python train.py --model="contrastive audio-text model" --dataset="struck, bounced, scraped and rolled objects made by modal synthesis" --train_examples=78125 --n_mels=64 --hop_length=160 --input="log_mel" --spec_augment=false --win_length=512 --tokenizer="word" --vocab_size=50 --loss="softmax" --embed_dim=384 --encoder_arch="perceiver" --encoder_norm="layernorm_no_bias" --encoder_norm_position="pre" --encoder_activation="swiglu" --encoder_mlp_ratio=2 --encoder_head_dim=16 --encoder_fused_qkv=true --encoder_bias="qkv" --encoder_qk_norm=false --encoder_parallel_block=false --encoder_dropout=0.05 --encoder_inner_norm=false --encoder_patch_size=[4, 4] --encoder_conv_stem=false --encoder_layers=12 --encoder_width=128 --encoder_positions="learned" --encoder_latents=32 --text_encoder_causal=false --text_encoder_width=256 --text_encoder_layers=6 --text_encoder_norm="layernorm" --text_encoder_norm_position="pre" --text_encoder_activation="relu" --text_encoder_mlp_ratio=4 --text_encoder_head_dim=16 --text_encoder_fused_qkv=false --text_encoder_bias="all" --text_encoder_qk_norm=false --text_encoder_parallel_block=false --text_encoder_inner_norm=false --text_encoder_kv_group_size=2 --text_encoder_positions="learned" --init="kaiming_normal" --residual_init="none" --optimizer="soap" --beta2=0.95 --lr=0.0013 --beta1=0.95 --shampoo_beta=0.95 --eps=1e-08 --precondition_frequency=25 --max_precond_dim=1024 --one_sided=false --adamw_lr_other_params=0.002 --grad_clip=3.0 --steps=17900 --batch_size=256 --epochs=58.7 --lr_schedule="cosine_restarts" --final_lr_fraction=0.1 --warmup_steps=890 --weight_decay=0.2 --adamw_weight_decay_other_params=0
Rows from block 6 of the audio encoder of a small contrastive audio-text model, named by matrix and row number. Rows with one number belong to one neuron. Each number is 50 + 12 x the weight over its row's rms, rounded and kept within 0 to 99. All counts start at 0.
Before each neuron's rows are labels from the 100 clips, of 14848, where the neuron reaches its largest size: "strongest on" is what is common among them. Only what is clearly more common there than usual is listed. The data: struck, bounced, scraped and rolled objects made by modal synthesis.
# gate: MLP gate (encoder.blocks.6.mlp.gate.weight, 256x128), inputs 0-127
# fc1: MLP up (encoder.blocks.6.mlp.fc1.weight, 256x128), inputs 0-127
# fc2: MLP down (encoder.blocks.6.mlp.fc2.weight, 128x256, transposed), outputs 0-127

strongest on: reverberation; text has "reverberant"; text has "room"; rubber-like damping
gate.181:25 45 41 61 29 41 64 29 46 52 78 80 63 45 47 62 62 56 36 47 70 66 62 32 71 46 35 60 58 67 54 56 68 29 42 52 61 45 20 47 52 53 50 31 74 67 58 64 28 58 64 49 55 57 62 43 56 42 56 44 28 52 28 38 41 53 63 45 50 66 58 62 44 41 54 48 48 67 42 57 50 58 53 50 47 55 48 61 61 42 44 30 62 73 39 60 33 42 41 37 72 46 57 47 48 49 57 47 49 60 50 59 35 44 61 52 59 49 65 50 59 38 61 50 42 63 44 66
fc1.181:49 31 57 43 56 47 35 49 44 32 39 36 61 73 70 55 48 41 35 61 50 64 46 79 58 63 28 36 37 43 49 54 34 46 66 47 32 46 46 34 26 39 60 50 46 38 63 37 49 46 48 57 54 54 56 65 72 61 66 51 82 74 70 65 43 65 48 50 46 55 34 39 59 38 53 54 49 48 81 25 47 54 33 59 53 37 47 69 45 63 52 53 43 38 48 61 58 54 41 44 41 36 50 65 50 51 55 66 42 44 53 48 55 64 43 51 45 40 31 70 40 45 25 49 68 50 41 39
fc2.181:51 54 56 51 60 57 64 48 39 47 59 41 46 69 37 46 67 72 56 38 50 55 62 51 59 63 26 34 47 44 52 47 38 53 45 55 68 85 36 50 53 37 74 56 63 35 42 62 47 43 53 45 60 46 26 41 64 39 70 42 53 52 40 35 61 30 49 32 57 60 47 28 22 55 43 50 64 43 40 35 41 31 47 44 62 34 33 57 45 42 47 49 44 61 63 42 59 33 42 58 42 42 51 48 78 46 36 50 68 45 67 60 51 60 52 47 36 34 58 60 44 59 45 69 35 56 33 79

strongest on: small; clamped rod
gate.101:66 38 54 37 40 45 64 51 56 64 34 60 45 25 58 23 46 48 43 40 37 66 52 51 17 42 33 66 55 33 42 45 33 54 65 58 41 66 40 49 42 35 37 34 43 58 60 65 53 42 57 65 35 68 39 47 58 65 56 60 58 40 45 42 51 22 58 27 53 47 49 35 70 34 42 45 51 53 43 44 64 47 62 27 43 37 44 68 84 46 58 62 62 65 66 45 37 54 77 45 50 53 57 59 49 32 52 41 79 49 38 41 47 61 60 44 51 53 50 42 57 51 47 45 46 45 48 49
fc1.101:45 59 48 44 44 67 56 53 40 38 57 19 57 61 52 60 46 44 43 65 53 24 37 58 80 48 54 33 52 64 58 43 51 29 47 45 51 49 50 48 66 50 67 40 68 38 63 39 22 60 49 49 67 37 62 62 55 57 30 39 49 49 47 47 37 59 46 91 44 44 45 46 39 44 64 54 49 41 56 42 42 51 39 67 65 46 60 27 28 49 44 45 68 38 40 35 73 42 43 55 47 37 57 54 59 42 52 49 20 54 58 60 52 25 40 73 46 47 41 51 52 50 52 55 27 55 47 40
fc2.101:40 59 36 52 57 58 55 46 37 30 73 54 34 43 34 49 45 56 54 77 58 44 43 59 76 42 51 47 53 55 41 59 51 66 55 53 58 41 65 49 46 37 44 35 59 71 48 50 42 53 50 49 33 40 63 81 63 31 61 45 58 34 36 60 48 58 43 68 34 55 36 34 53 44 43 57 45 61 61 50 40 62 47 58 48 72 48 69 60 35 32 45 56 29 67 53 53 51 46 51 33 68 57 46 55 51 81 58 27 52 41 75 58 42 61 47 51 48 65 61 71 63 55 70 45 44 77 40

strongest on: clipping; text has "clipped"; white noise; round plate
gate.42:38 41 63 49 70 36 57 51 43 52 51 70 30 86 93 56 41 54 48 61 43 31 49 28 48 63 52 45 57 51 30 52 46 39 39 57 50 59 52 50 51 40 44 36 30 61 45 38 39 50 66 65 45 41 51 67 61 62 51 52 59 51 36 48 45 52 56 58 67 52 42 54 59 54 56 73 55 36 58 49 61 40 52 35 51 56 43 47 62 23 36 28 58 51 59 44 48 37 28 60 60 43 54 73 41 65 64 39 40 56 71 51 56 53 50 68 51 54 44 23 58 44 43 44 41 48 39 24
fc1.42:48 57 17 54 53 74 43 47 44 36 49 53 64 29 40 38 41 55 37 52 50 75 63 61 52 40 43 50 42 48 56 39 47 58 57 40 49 57 74 30 47 60 48 60 49 40 52 58 70 55 43 17 66 38 64 34 46 46 50 27 31 58 60 43 37 50 52 57 33 41 47 47 56 42 66 63 26 59 50 47 34 50 54 52 58 46 56 41 33 59 35 60 50 25 41 45 39 40 46 39 47 43 40 21 45 54 46 44 60 47 60 42 32 53 42 39 59 47 43 86 70 58 51 43 52 69 72 47
fc2.42:68 75 31 52 62 41 44 37 36 34 61 61 59 42 67 33 50 64 50 43 51 46 51 60 37 47 41 54 48 42 63 39 50 58 75 57 59 26 32 41 61 58 49 42 69 27 54 66 71 15 56 58 59 78 52 42 53 57 50 42 52 40 40 52 81 40 69 44 47 44 63 59 79 75 50 45 68 57 44 61 42 41 40 46 58 46 57 56 64 56 55 45 54 48 53 49 45 43 41 55 50 55 53 44 23 58 31 40 58 49 48 36 75 51 49 49 61 56 42 51 60 36 39 50 51 51 35 37

strongest on: bouncing; string; white noise
gate.144:66 40 44 33 49 36 46 53 52 65 48 64 50 40 24 53 59 46 45 51 47 41 33 49 63 47 45 61 58 58 54 50 51 43 48 48 85 39 45 77 71 70 57 55 56 71 54 51 45 49 37 43 37 67 57 56 61 32 68 76 46 50 71 44 69 44 54 34 50 58 47 49 29 33 57 58 55 50 44 38 49 42 41 29 34 61 54 64 51 47 44 56 45 50 49 72 49 34 70 58 68 34 34 47 52 54 49 51 52 28 32 64 26 44 68 44 58 61 41 48 34 35 23 40 36 40 60 52
fc1.144:42 48 62 46 39 32 53 44 40 50 46 42 46 52 55 68 48 32 65 62 62 46 36 54 50 29 55 47 46 50 50 59 47 39 74 35 68 52 65 73 44 39 62 62 63 50 58 43 40 40 36 59 35 46 28 61 64 27 62 46 48 59 60 32 76 52 60 44 42 62 54 40 49 54 68 62 65 36 56 50 52 49 56 30 32 46 50 34 30 58 63 55 55 38 51 63 44 51 52 48 46 36 57 49 46 38 55 56 52 45 37 72 62 62 63 77 55 61 45 60 44 80 29 34 17 59 71 41
fc2.144:54 42 47 50 60 33 68 45 46 43 68 58 49 59 51 25 61 58 57 71 66 55 55 45 29 51 43 46 34 51 41 47 39 37 55 62 58 49 42 36 72 65 25 49 64 57 70 71 22 51 52 37 55 70 38 55 65 45 42 59 20 26 64 38 52 56 45 55 40 52 58 57 39 81 51 46 46 38 69 29 54 53 42 41 54 42 37 69 64 50 44 58 40 43 45 33 31 49 32 59 53 38 54 51 47 37 53 34 51 51 54 33 40 43 45 65 60 55 56 65 48 58 25 38 61 34 55 47

strongest on: bouncing; thin (high-pass)
gate.171:53 56 40 42 46 39 50 46 63 52 70 58 52 45 47 65 37 30 51 48 58 42 34 44 43 49 48 60 50 46 54 48 21 44 74 51 50 31 64 59 47 43 48 59 40 55 39 51 72 58 52 71 33 47 45 66 31 31 62 57 60 51 51 36 56 58 50 48 36 38 63 56 53 60 55 64 34 41 43 56 47 57 37 56 34 29 40 55 42 38 85 56 59 54 47 66 45 46 65 27 67 57 70 56 44 49 36 58 47 31 56 59 64 30 40 43 31 42 56 66 32 44 43 37 51 08 61 59
fc1.171:52 57 64 55 55 56 59 40 53 44 41 47 49 55 63 27 45 54 46 37 59 46 37 64 31 47 49 43 55 68 34 46 76 46 72 48 53 66 58 58 35 59 47 59 59 57 57 57 37 37 59 32 78 75 48 40 60 49 45 51 58 61 57 48 31 56 57 38 36 60 40 40 43 57 39 53 25 52 34 48 38 51 45 61 40 52 70 73 54 24 34 42 51 55 53 36 59 43 38 71 50 36 54 42 58 74 64 44 42 46 37 38 35 65 62 80 51 50 60 59 48 75 62 65 40 75 49 34
fc2.171:41 47 32 45 56 54 29 57 42 40 38 59 57 23 33 61 74 60 49 55 28 36 39 50 66 52 46 54 52 56 56 47 41 48 50 34 66 54 67 50 45 74 61 55 51 68 38 43 29 57 66 67 38 53 51 75 66 76 55 53 48 64 57 33 30 59 44 53 48 45 49 40 44 38 42 59 55 47 31 37 42 68 57 32 47 47 52 20 38 64 54 67 44 36 55 54 41 45 17 52 48 42 42 44 62 46 39 50 56 69 50 56 57 59 34 45 62 71 70 48 48 29 41 38 49 40 53 55

strongest on: bouncing; wood-like damping
gate.22:49 49 53 53 53 52 53 39 47 46 60 53 51 55 42 50 50 51 66 58 74 69 70 64 47 52 38 42 25 51 49 57 53 45 50 43 61 36 55 47 57 43 54 60 59 78 54 40 67 64 34 44 41 50 43 42 50 57 78 44 49 70 65 63 63 48 75 62 63 65 24 65 70 35 61 55 79 49 50 61 61 15 63 51 46 44 40 64 62 57 40 42 40 54 59 55 41 44 52 34 69 31 47 47 49 53 30 32 52 36 60 52 33 36 43 66 27 48 60 44 40 48 31 50 32 60 54 48
fc1.22:60 60 41 62 15 32 38 35 31 65 46 41 54 73 73 55 55 51 71 49 56 48 56 40 54 55 39 60 44 58 50 61 42 52 63 42 65 53 51 33 55 37 55 45 32 42 67 61 50 68 51 58 57 63 46 41 53 45 67 71 53 73 59 42 51 48 58 43 57 46 30 55 59 53 59 46 71 57 71 63 56 40 38 56 27 34 62 45 49 58 61 64 61 41 48 38 44 70 57 56 36 48 68 46 28 35 26 44 51 53 51 59 26 40 41 38 50 52 80 59 47 36 38 60 57 66 59 51
fc2.22:59 44 45 34 73 24 43 33 49 64 64 39 25 57 48 42 35 72 48 39 54 51 57 45 52 62 49 46 52 63 59 28 32 48 52 48 67 44 49 36 41 51 22 65 38 49 47 36 63 53 52 45 57 41 27 54 49 48 40 61 54 59 57 42 47 37 43 51 48 47 45 55 40 51 61 38 64 51 56 25 74 31 64 60 43 42 40 62 39 38 66 50 52 50 46 43 36 46 31 36 48 41 29 71 62 42 62 71 38 29 65 62 45 26 46 64 39 50 46 62 30 23 62 37 44 55 55 56

strongest on: reverberation; text has "room"; text has "reverberant"; repeated hits
gate.44:38 55 50 58 52 39 68 59 19 55 62 40 33 61 56 57 62 65 44 42 22 23 46 54 66 50 62 42 71 60 62 39 39 42 48 41 55 51 52 62 52 37 64 63 75 56 55 47 77 44 30 66 51 41 53 56 87 42 42 59 57 47 46 44 41 46 54 39 59 42 59 55 47 52 51 32 70 56 63 53 35 31 34 48 56 20 39 56 53 52 54 69 41 53 56 49 51 36 57 62 53 40 57 61 47 32 52 53 55 40 46 60 52 38 55 46 65 53 45 55 64 42 58 53 49 60 36 11
fc1.44:37 37 59 34 34 50 44 40 73 44 65 20 47 53 35 65 49 56 38 49 57 77 47 79 48 38 49 43 59 54 47 51 49 41 49 30 56 26 53 58 45 56 42 47 67 62 71 30 35 60 45 30 42 67 55 36 60 56 63 66 56 52 48 53 59 45 48 68 80 38 31 50 64 65 35 58 44 33 56 56 34 55 47 40 49 54 51 59 72 44 53 44 51 70 70 69 40 56 44 56 52 60 29 43 58 41 45 49 39 40 56 42 40 56 50 67 59 62 30 50 24 50 49 43 58 59 60 58
fc2.44:59 66 49 38 43 60 66 34 68 64 53 59 46 55 40 23 37 38 74 44 67 42 41 62 62 54 41 47 28 51 65 58 39 69 52 43 47 46 47 48 44 50 45 26 55 54 58 50 59 31 51 59 38 39 36 55 63 24 48 39 46 50 41 54 57 52 51 45 47 71 61 46 49 47 46 25 75 61 52 53 61 56 34 60 75 19 37 57 59 45 41 69 41 60 59 52 48 49 42 44 50 47 43 35 33 44 19 47 53 41 29 41 61 26 62 62 29 43 51 57 66 49 31 58 61 50 62 54

strongest on: reverberation; text has "room"; text has "reverberant"; large
gate.137:71 60 52 70 57 38 38 57 68 75 72 82 38 43 58 75 47 44 41 62 53 31 55 44 47 59 54 59 55 47 60 47 46 59 46 39 44 50 47 57 38 49 48 59 37 59 48 45 53 72 41 37 74 53 33 73 68 57 58 48 35 54 54 64 45 55 30 44 60 66 57 55 44 29 62 53 53 56 30 70 36 42 35 46 49 62 63 46 47 36 24 52 42 67 44 84 58 52 37 58 57 31 34 50 57 41 52 49 39 24 64 51 45 56 34 50 48 38 41 46 35 35 49 46 54 43 54 57
fc1.137:42 25 41 92 40 30 55 67 72 45 70 51 28 46 28 63 52 51 50 55 57 45 54 50 63 81 59 70 54 43 61 54 40 55 55 41 56 66 53 33 53 30 51 63 13 44 56 47 29 62 73 42 58 47 47 53 61 54 40 58 55 60 42 58 38 36 45 36 44 52 31 36 49 32 59 51 51 40 42 49 45 33 55 45 44 68 61 51 42 48 46 44 50 37 51 52 61 47 51 48 57 23 44 46 64 31 58 52 26 50 42 59 54 55 40 49 50 37 66 43 60 39 61 56 40 53 56 65
fc2.137:35 72 52 41 38 65 61 29 42 58 17 38 59 53 35 39 40 39 61 40 61 60 44 37 30 40 44 51 32 40 51 67 51 49 46 30 51 36 61 78 56 49 61 43 52 47 44 48 50 57 65 34 62 62 48 35 50 60 54 61 63 45 43 57 59 58 50 56 45 49 45 60 41 47 61 53 55 62 63 38 29 70 47 45 39 49 51 61 37 43 72 61 44 55 51 63 27 18 34 26 31 56 55 68 44 53 64 58 50 39 31 42 47 74 53 47 73 57 58 54 49 43 36 41 52 56 32 36

strongest on: small; string
gate.97:64 63 42 47 39 52 50 34 51 32 57 65 41 21 40 52 75 30 45 25 41 59 60 57 63 48 55 59 51 44 53 47 48 38 53 25 25 47 75 44 45 52 45 30 49 46 70 65 63 43 68 45 51 51 51 24 46 39 59 58 50 41 48 31 37 60 49 47 43 47 36 42 48 48 54 69 41 46 49 64 30 44 49 50 58 55 47 48 31 36 64 51 40 38 40 67 72 31 44 57 51 52 72 34 62 29 49 62 56 57 61 53 68 68 50 58 32 32 37 31 39 59 47 53 57 58 63 35
fc1.97:53 61 50 43 71 54 56 59 46 49 52 53 52 51 67 42 53 56 48 23 76 59 53 36 55 76 49 54 58 49 38 53 39 37 65 41 54 63 60 37 62 48 62 67 56 64 28 53 52 40 43 57 61 58 65 49 45 40 45 55 27 47 36 46 57 68 53 52 46 57 68 35 29 57 57 71 60 74 71 44 53 64 65 39 53 61 44 65 55 52 60 45 68 69 36 53 39 49 63 41 46 67 52 46 37 24 64 52 38 53 75 22 50 58 31 41 44 43 60 43 51 69 53 66 39 63 61 25
fc2.97:25 58 53 51 50 52 59 27 45 57 62 25 53 53 08 43 56 48 54 34 53 54 59 55 49 71 48 49 66 42 49 44 47 51 64 45 30 65 43 44 63 60 50 65 51 51 44 54 39 59 80 47 49 60 57 53 60 45 62 31 53 51 43 52 29 38 43 56 27 32 58 36 39 62 49 64 40 59 59 49 63 67 62 56 52 30 46 40 37 48 70 32 47 70 29 55 44 72 88 59 30 46 61 40 61 36 48 51 49 58 50 30 51 51 41 47 64 56 48 50 47 51 50 70 48 54 53 47

strongest on: small; striker: soft; string
gate.79:61 44 44 69 38 39 59 42 45 53 40 59 40 35 49 43 31 39 59 41 48 58 55 56 77 38 29 63 37 58 51 55 56 62 37 53 47 48 34 71 43 66 61 37 58 38 51 40 43 33 65 49 57 61 39 23 56 63 53 57 40 29 56 34 52 56 61 36 44 63 18 59 57 59 57 49 37 43 49 67 43 60 48 61 38 59 27 36 62 54 66 60 50 48 31 78 51 45 64 56 39 72 66 27 60 64 58 45 50 53 34 60 43 51 79 53 41 55 64 52 33 50 45 47 47 55 35 69
fc1.79:45 59 34 65 42 57 42 34 51 52 37 54 55 60 51 60 36 65 60 34 45 55 53 60 53 38 48 47 77 53 54 54 39 68 41 65 29 75 48 61 46 41 33 48 59 40 42 49 41 55 24 46 40 62 71 46 51 62 29 50 46 46 50 40 51 55 48 55 57 69 34 57 44 75 61 58 64 63 62 47 67 43 44 42 31 54 49 66 44 50 49 66 50 63 35 28 51 62 54 39 66 62 52 30 67 47 62 40 38 52 55 37 50 62 53 40 37 38 86 81 48 51 38 32 68 37 54 64
fc2.79:25 34 70 56 48 55 62 43 42 65 76 34 62 58 28 52 56 50 64 71 44 70 41 51 64 64 60 30 47 39 26 56 57 60 60 38 56 62 55 51 73 46 57 68 56 62 68 72 56 37 32 61 65 64 74 42 60 30 50 39 68 41 42 59 36 57 60 48 60 39 66 42 37 49 54 31 29 56 53 46 48 52 69 63 58 47 55 51 42 57 49 50 47 53 39 34 77 75 42 66 50 54 53 46 59 54 41 63 40 55 45 39 59 36 55 51 62 30 56 49 36 57 42 53 49 56 49 39

strongest on: clipping; text has "clipped"; glass-like damping
gate.96:26 66 73 58 47 48 49 44 60 47 24 20 40 71 53 45 40 61 40 51 35 37 52 74 52 46 61 37 55 55 53 47 26 27 67 45 63 60 48 48 47 51 63 57 37 57 50 35 70 81 53 65 40 64 54 69 59 51 61 53 50 42 67 49 43 38 28 43 64 37 43 45 56 55 34 42 54 46 53 44 40 56 60 34 52 43 26 47 51 46 34 49 48 50 40 53 66 55 44 42 61 50 55 56 22 39 63 45 59 55 58 68 27 34 40 64 68 52 40 36 49 58 55 58 66 32 47 61
fc1.96:29 56 60 43 61 36 51 41 33 53 52 53 56 43 56 41 40 58 52 64 60 56 53 56 46 51 48 44 31 42 55 65 41 59 45 33 58 58 43 51 53 88 50 60 40 38 48 48 36 74 37 31 37 47 32 47 79 56 32 39 53 33 52 54 57 49 52 45 42 69 46 59 36 39 61 66 55 60 64 50 37 51 42 78 47 58 50 68 51 51 46 42 72 42 49 62 27 59 71 55 68 31 33 50 46 36 67 37 66 54 62 62 43 32 63 56 42 25 60 45 44 48 45 46 40 65 37 24
fc2.96:65 59 45 42 73 44 63 48 74 62 33 50 43 45 72 71 53 63 48 50 38 43 49 60 45 73 57 42 64 54 50 57 31 52 44 47 63 44 57 54 63 42 54 57 44 37 41 59 67 55 39 57 49 63 63 62 59 48 45 48 73 49 41 55 43 65 35 38 58 46 67 52 43 62 57 46 61 49 36 65 42 48 29 80 39 55 45 59 41 47 85 32 68 43 29 56 37 63 74 38 50 49 57 53 58 51 54 58 47 59 57 25 62 42 55 74 39 21 58 35 65 47 53 42 63 51 55 36

strongest on: clipping; text has "clipped"
gate.165:58 61 48 44 47 48 40 34 24 51 44 50 42 68 72 66 47 38 49 54 47 50 50 52 58 36 72 42 50 38 65 43 36 54 39 46 60 69 64 60 64 55 55 51 71 71 56 49 51 40 64 83 48 80 76 43 39 52 56 57 48 35 55 54 53 37 34 46 29 43 52 53 68 53 70 55 56 31 41 59 45 45 43 70 71 76 56 44 53 67 71 53 51 35 45 54 62 59 69 42 52 67 37 58 40 54 60 54 55 29 32 43 42 77 63 47 43 46 37 49 44 37 60 43 52 47 61 55
fc1.165:63 55 36 32 59 66 49 44 49 49 81 58 17 36 45 51 48 43 70 46 69 33 47 22 64 51 40 68 39 59 53 63 54 58 51 53 53 43 44 42 36 52 62 60 55 38 41 58 42 56 26 26 57 44 54 58 56 67 58 37 79 60 55 53 43 57 55 57 37 54 38 22 45 49 34 34 49 52 59 41 43 55 48 38 35 36 40 23 39 55 42 52 52 47 70 51 54 84 32 52 37 45 49 37 45 58 59 44 50 57 51 44 48 57 48 57 44 63 37 43 59 55 40 51 80 64 46 43
fc2.165:58 52 41 51 62 53 57 36 35 58 39 69 42 66 69 60 53 37 51 45 54 42 51 45 36 41 57 48 67 24 58 45 62 36 59 30 67 54 68 42 58 79 46 69 51 40 51 64 40 65 49 58 36 38 49 36 39 47 44 50 61 38 23 72 57 63 47 17 52 45 42 54 60 52 35 66 60 76 65 61 56 42 25 60 29 50 44 44 59 49 53 49 63 50 75 51 30 41 62 36 40 44 48 35 35 66 41 47 63 52 34 42 58 38 59 41 60 47 44 56 58 38 36 53 41 67 57 56

strongest on: reverberation; text has "room"; text has "reverberant"; rubber-like damping
gate.132:77 41 43 61 57 53 55 68 39 53 44 54 24 72 70 62 59 27 58 40 33 71 35 46 83 54 35 42 48 64 62 44 44 50 60 61 59 49 39 53 56 35 43 52 20 62 30 65 48 54 30 55 62 48 57 59 55 43 61 61 42 31 60 59 46 58 60 48 49 61 47 60 66 59 58 20 37 50 45 46 36 67 25 51 42 45 56 49 51 84 63 43 47 42 45 26 53 50 34 49 40 51 61 42 59 58 42 56 42 46 55 47 54 53 51 46 65 42 36 35 55 54 47 36 44 61 49 59
fc1.132:64 53 64 50 34 57 63 52 44 37 51 71 41 46 55 67 71 43 68 35 37 48 45 45 52 29 56 35 34 60 52 53 52 40 44 57 40 44 38 37 59 47 42 66 49 45 53 59 58 46 37 53 43 30 54 42 60 12 36 49 34 51 31 51 68 56 53 45 57 77 60 54 62 25 70 37 37 57 34 30 61 46 54 57 47 35 58 42 69 79 47 53 57 55 49 33 30 46 52 28 52 66 64 56 63 49 38 46 34 50 53 54 23 69 44 44 42 49 37 44 41 41 47 56 64 64 48 43
fc2.132:64 35 48 53 30 59 55 58 51 48 65 63 52 53 27 51 66 71 53 56 44 79 34 52 85 43 49 37 42 36 57 30 29 39 54 58 45 46 52 50 60 50 29 52 41 58 57 61 51 42 45 68 51 55 40 56 61 49 52 66 38 38 57 46 72 59 52 49 55 69 53 43 49 46 79 66 26 51 52 50 46 75 63 48 32 50 51 54 63 67 49 26 27 61 33 53 56 74 34 49 43 41 49 60 66 46 40 50 49 56 67 42 44 26 71 52 50 46 50 50 59 54 66 50 55 36 66 58

strongest on: reverberation; text has "room"; text has "reverberant"; rubber-like damping
gate.34:55 36 43 46 38 60 55 58 47 53 23 32 45 51 57 52 72 45 41 48 25 59 52 57 55 47 37 51 48 57 34 71 62 73 67 32 59 46 33 43 53 55 41 42 58 61 51 49 65 67 57 73 79 59 50 48 57 32 46 39 65 44 40 52 65 50 26 49 31 64 50 51 53 58 45 63 48 58 50 65 56 57 39 85 39 38 55 48 32 60 53 36 53 31 49 37 48 40 39 49 60 32 60 42 70 34 45 47 44 42 28 69 56 44 39 32 63 56 53 49 36 44 54 49 21 40 52 67
fc1.34:47 61 43 75 39 44 64 45 66 37 72 41 52 54 53 62 48 55 61 42 64 63 58 38 60 61 80 44 45 55 41 24 34 51 70 56 67 57 54 44 58 57 30 62 41 62 48 45 62 55 59 41 34 24 54 60 45 70 40 53 36 30 59 56 29 58 57 67 65 68 39 39 48 56 48 42 63 40 45 62 45 53 54 40 45 59 40 69 49 20 52 54 45 65 45 47 41 64 48 36 28 58 57 47 54 52 40 44 47 52 54 45 32 71 49 52 74 48 65 65 53 63 40 26 66 49 68 56
fc2.34:40 61 46 56 46 51 44 45 57 17 52 51 23 51 55 33 46 59 34 51 52 45 40 25 60 41 50 42 64 47 52 39 42 36 47 69 41 62 48 70 50 20 23 51 69 44 59 41 34 55 54 33 47 55 64 61 41 68 61 46 60 64 70 50 40 43 49 37 60 50 51 57 51 53 41 41 68 49 60 29 34 50 56 31 50 45 47 48 66 60 40 40 43 62 46 35 47 27 58 70 61 48 38 42 64 66 38 47 56 52 46 43 56 44 72 50 29 48 33 69 50 43 50 47 80 62 58 24

strongest on: bouncing
gate.16:66 49 52 43 52 40 44 73 60 52 41 21 61 58 55 35 72 54 43 44 62 52 43 38 37 66 53 27 52 59 53 38 39 56 49 26 62 48 61 73 44 46 50 53 52 47 52 56 56 68 62 59 46 69 46 41 61 43 40 49 50 78 46 33 28 30 63 47 78 57 56 46 60 35 32 45 46 50 36 63 53 67 45 67 37 32 49 79 68 49 67 61 50 52 60 65 46 44 63 47 46 71 44 39 61 44 54 47 29 37 41 58 61 83 47 46 44 54 52 33 52 30 60 52 40 52 43 48
fc1.16:36 42 63 40 56 43 36 31 45 49 59 47 32 58 70 47 65 58 50 15 67 39 45 19 62 83 58 27 39 56 43 35 47 61 54 48 43 38 37 54 54 44 64 45 61 46 44 53 68 48 59 51 46 39 41 47 54 48 39 48 52 38 75 42 47 43 55 32 54 50 57 44 61 52 56 68 37 59 43 65 54 51 49 70 27 42 67 52 50 59 59 82 42 64 49 62 56 50 47 70 52 43 43 44 60 45 68 31 49 42 42 37 53 45 49 67 46 62 62 32 61 52 46 56 52 78 26 59
fc2.16:55 46 29 60 59 63 38 37 70 52 73 71 53 53 51 56 44 35 63 36 41 26 44 73 35 70 40 50 55 32 40 51 48 43 29 43 50 45 35 44 51 54 54 51 48 29 46 49 49 40 42 63 20 24 41 78 62 56 78 59 46 76 50 72 36 47 42 51 55 62 54 48 46 37 41 51 49 46 56 51 32 28 47 32 46 35 37 49 57 44 34 47 51 65 46 37 55 55 34 46 71 49 42 55 54 44 32 39 32 40 61 29 52 27 50 52 60 52 50 38 59 49 47 49 52 43 44 56

strongest on: reverberation; text has "room"; text has "reverberant"; hard striker
gate.188:43 45 43 59 28 35 44 66 52 62 43 28 33 54 67 67 53 46 49 42 42 27 50 63 48 37 53 66 48 45 47 84 41 64 50 52 37 51 48 47 26 62 52 47 57 38 75 48 45 60 43 64 48 65 25 56 66 36 56 58 51 49 41 46 66 51 58 52 43 61 46 40 63 58 79 43 72 73 46 76 43 45 54 33 54 54 64 62 61 51 48 43 32 61 27 47 32 19 47 48 60 45 60 40 50 47 67 49 56 32 39 52 59 45 46 41 49 56 56 39 28 59 49 45 54 65 38 60
fc1.188:67 43 42 55 31 38 51 50 52 29 47 57 62 53 45 50 45 31 55 38 63 27 65 60 43 46 69 49 43 51 61 41 38 53 67 46 53 59 42 52 22 58 42 55 24 64 52 46 32 42 49 46 46 49 18 52 79 50 50 48 38 59 66 45 45 53 54 66 71 48 56 50 41 43 61 43 76 55 38 34 43 42 50 62 53 56 50 38 71 66 46 59 56 46 63 37 24 74 56 64 46 58 63 52 35 69 55 48 55 36 62 41 62 50 32 45 50 64 52 46 54 48 58 72 38 28 24 61
fc2.188:37 63 67 67 67 42 47 57 70 58 55 39 58 45 59 48 71 54 45 46 61 56 51 51 50 38 31 60 58 41 25 44 74 60 37 33 50 63 31 41 54 67 16 49 57 49 60 66 26 37 32 34 35 34 61 50 44 67 46 64 60 50 63 41 34 43 51 42 37 59 62 69 54 52 66 47 63 41 26 58 45 39 61 40 41 57 46 61 46 47 36 50 62 61 55 46 50 61 66 52 30 36 64 54 38 64 46 48 57 65 53 58 48 55 39 49 69 36 47 52 43 39 69 62 46 81 41 42